A small image captioner, trained from scratch.
Model: 18.1M parameters, encoder arch convformer, encoder norm layernorm, encoder activation gelu, encoder widths [80, 160, 320], decoder norm layernorm.
Training: adamw at rate 0.00083, 6400 steps, batches of 64.
Data: trained on dead-leaves pictures: piles of overlapping shapes, 145000 training examples.
Rows from block 3 of the image encoder, named by matrix and row number. Each number is 128 + 24 x the weight over its row's rms, rounded and kept within 0 to 255. All counts start at 0. After the name is the row's rms in percent of the matrix's.
# f: token mixer depthwise 5x5 conv (encoder.blocks.3.mixer.f.weight, 320x1x5x5), a 5x5 kernel
f.228 093 [148 135 161 118 132 113 116 117 144 165 133 127  96 161 122 174 140  81 114 129 107 155 103 163 153]
f.229 093 [129 153 158 109 138 109 158 127 123 124  95 109 129 108 147  94 111  85  91 121 181 118 131  99 149]
f.230 123 [146 155 148 116 113 144 131 155  92 146 153  88 107 104 126  99 141 172 162  94 119 111 117 114 154]
f.231 062 [147 108 143 147 100 132 130 115 115 121 116 146 128 184 102  98  87 159 106 134 127 161 127 151  84]
f.232 073 [122 124 160 101 126 114 168 104 130 122 137 107 148 147  84 162 142 102 146 174 102 154 119 110 102]
f.233 104 [113 142 140 157 138 159 120 100 120 129 114  70 119  95 148 141 139 179 123 136  94 116 124  90 137]
f.234 093 [147 105 134 165 163  81 112 138 140  93 165 123 128 129 120 112 137 165 154 137 139 142 108 176 133]
f.235 083 [151 125  80 164 119 102 100 163 138 106  97 122 121 159  88  99 157 155 114 127 116 151 122 126 128]
f.236 091 [100 138 123 159 113 165 171 122 104 153 105 136 130 133 142  93 163 158 130 137 128  89 167 101 129]
f.237 099 [149 107  99  96 127 103 142 129 114 129 150 169 117 161  93 129  71 160 134  99 108 146 127 125 138]
f.238 102 [144 135 140 137 137 152  86 111 136 133 124  96 167 116 159 167 106  79  84 132 127 147 142 144 112]
f.239 087 [134 145 102 112 119 142 157 126  81 165  98 128 159 129 144 110 112 100 132 176 122 142  96  94 145]
f.240 109 [158 118 127 155 132  96 137 158  89 108 131  97  81 135 144 138  84 138 131 121 144 125 166 160 114]
f.241 094 [141 102 121 167 124 136 106 131 134 167 133 111 150 106  85 147 120 180 108 104 144 153  95 129 153]
f.242 102 [133 141 150 152  92 112  98 115  93 150 161 135 133 125 164  91 151 133 136  94 119 129  94  98 161]
f.243 090 [ 89  89 150 121 127 175 108 115 103 145 161 138 110 125 141 139 156 162 140 143 140 166 116 101 105]
f.244 093 [110 124  93 156 147 157 108  98  87 115 108 127 150  98 120 142 106 132 144 147 164  88 100 107 108]
f.245 071 [130 135 118 110 160 135 168  99 175 128 128 102 121 166 148 121 132 126 172 134 111 122 166  85 133]
f.246 127 [111 119 114 149 141 152  96  91 113 119 145  81 165 109 118 143 134  84  97 155 102 125 134 108 154]
f.247 084 [107 121 148 127 101 109 108 126  87 153 185  85 145 136 158 132 139 101 138 112 156 104 153 127 138]
f.248 107 [112 127  86  94 115 124 154 155 110 144 100 105 166 130  92 124 169 122 105 149 126 116 142  95  97]
f.249 093 [152 126 128 172  94 124  98 103 136 136 124 132 160  85 158 159 108 153 100 149 159 114 146 120 106]
f.250 098 [105 174 153 100 111 116 120 157 136 115 139  90 121 119 112 126 105 165 129 101 102 155 118 179 125]
f.251 106 [115 121 122 108 147 111 147 109 121 118 140 137 157  75 150 153  71 104  77 150 133 127 120 112 133]
f.252 112 [105 134 135 146 121 150 132 131 144 100  97 172  74 173 144 106 100 148 112 117 127 151 115 105 150]
f.253 096 [169 114 170 133 168 135 125 130 126 112  90 139 102 165 107 145 156 140 107 154 106  95 138 144 146]
f.254 088 [133 120 128 102  98 120 125 125 116  87  83 113 104 138 103 139 139  79 142 158  94 145 103  97 107]
f.255 097 [160 171 124  97 128 155 155 164 102 144 112  79 134 101 135 147  86 155 131 129 125 123 114 136 140]
f.256 101 [131 122 135  96 120 107 130 172 136 100 111  82 125 132 103 145 109 152 170 147  86 137 150 109  99]
f.257 091 [143 151 116 134 135 155 141 115 121 133 132 156 105 107 172 107 121 112 177 131 148 127 160  81 170]
f.258 111 [122 150 114 111 112 136 155 146 167 151 101 170  82 161 138 149 136 120 153 144  96 130 158 116 103]
f.259 100 [114 111 160 141 133 139 111 113 120 122 172 102 164 106 116 135  98  83  93 146 145 122 123 143 176]
f.260 108 [135 105 119 144 141 141  91  79 150 115 148 188 109 158 114 131 134 104 155 123 114 157 135 116 102]
f.261 095 [134 153 136 170 136 128  97  80  95 113 148 132 101 152  91 126 130  79  97 142 133 141 146 135 131]
f.262 079 [127 123 106 132 119 150 177 131 138 140 163 140  63 149 127 130 147 169 141 137  89 122 132 101 121]
f.263 098 [147 129 156 165  97 135 100  94 100 157 124 169 145 154 107 153 141 159 125 119 122 158 141 139 161]
f.264 090 [130 120 151 146 125 130 151 153 135 101  90 152 108 121  93 148 104  99 158 156  89 169 149 114 150]
f.265 099 [127 101 121 155 137 130 148 161 110 139 123 160  85 162 138 118 160 162 135 123  92 152 103 138 170]
f.266 106 [123  81 140 107 105 106 150 142  94 156 147 170 137 152 142 102 149 131 139 108  80 143 149 115 120]
f.267 103 [121 155 160 117 142 178 152 136 113 154 111 109 105 183 105 149 156 129 103  98 126 136 102 132 134]
f.268 089 [123  99 171  94 112 134 141 139 123 126  89 152 143  68 134 127 156 146 100 112 127 124 164 104 123]
f.269 096 [102 145 127 116 142  93 107 148 149 121 107 154  80 185 108 141 131 139 132 157 101 120 140 101 106]
f.270 099 [121 127 161 162 130 117  95 165 102 102 124 161 110 120 148  71 158 106 154 145 135 108 139 139 135]
f.271 100 [136 108 136 128 103 104  93 138 141 121  90 167 137 162 139  96 187 115 133 125 122 120  88 128 150]
f.272 106 [104 135 117 145 112  92 178 105 148 118 162 127 122 169 141 138  93 136 147 145 152 133  92  97 111]
f.273 095 [150 110 129 167 127 117 172 166 133 100 125 182 121 165 142 130 142 146 141  99 143 159 139 134 109]
f.274 096 [107 144  80  82 141 116 116 147  99 122 120  97 146 141 113 142 150 116 146 134 176 139  98 107  99]
f.275 108 [114 158 109 111 151 135 115  97 114 142 127 111 148  90 134 129 147  58 104 147 124 150 108  99 149]
f.276 113 [123 146 130 118 114 114 109 132 158 143 134  78 152  58 121 142 108 151  92 131 147  95 116 131 131]
f.277 091 [119 128 170 114 136 127 132 122 123 108 161  82 149 128 170 167 112 118  88 109 157 110 135 130 166]
f.278 109 [145 102 163 112 157 104  91  96 142 125 159 130 129 108 154 156 147 131 131  88  89 103 155 142 125]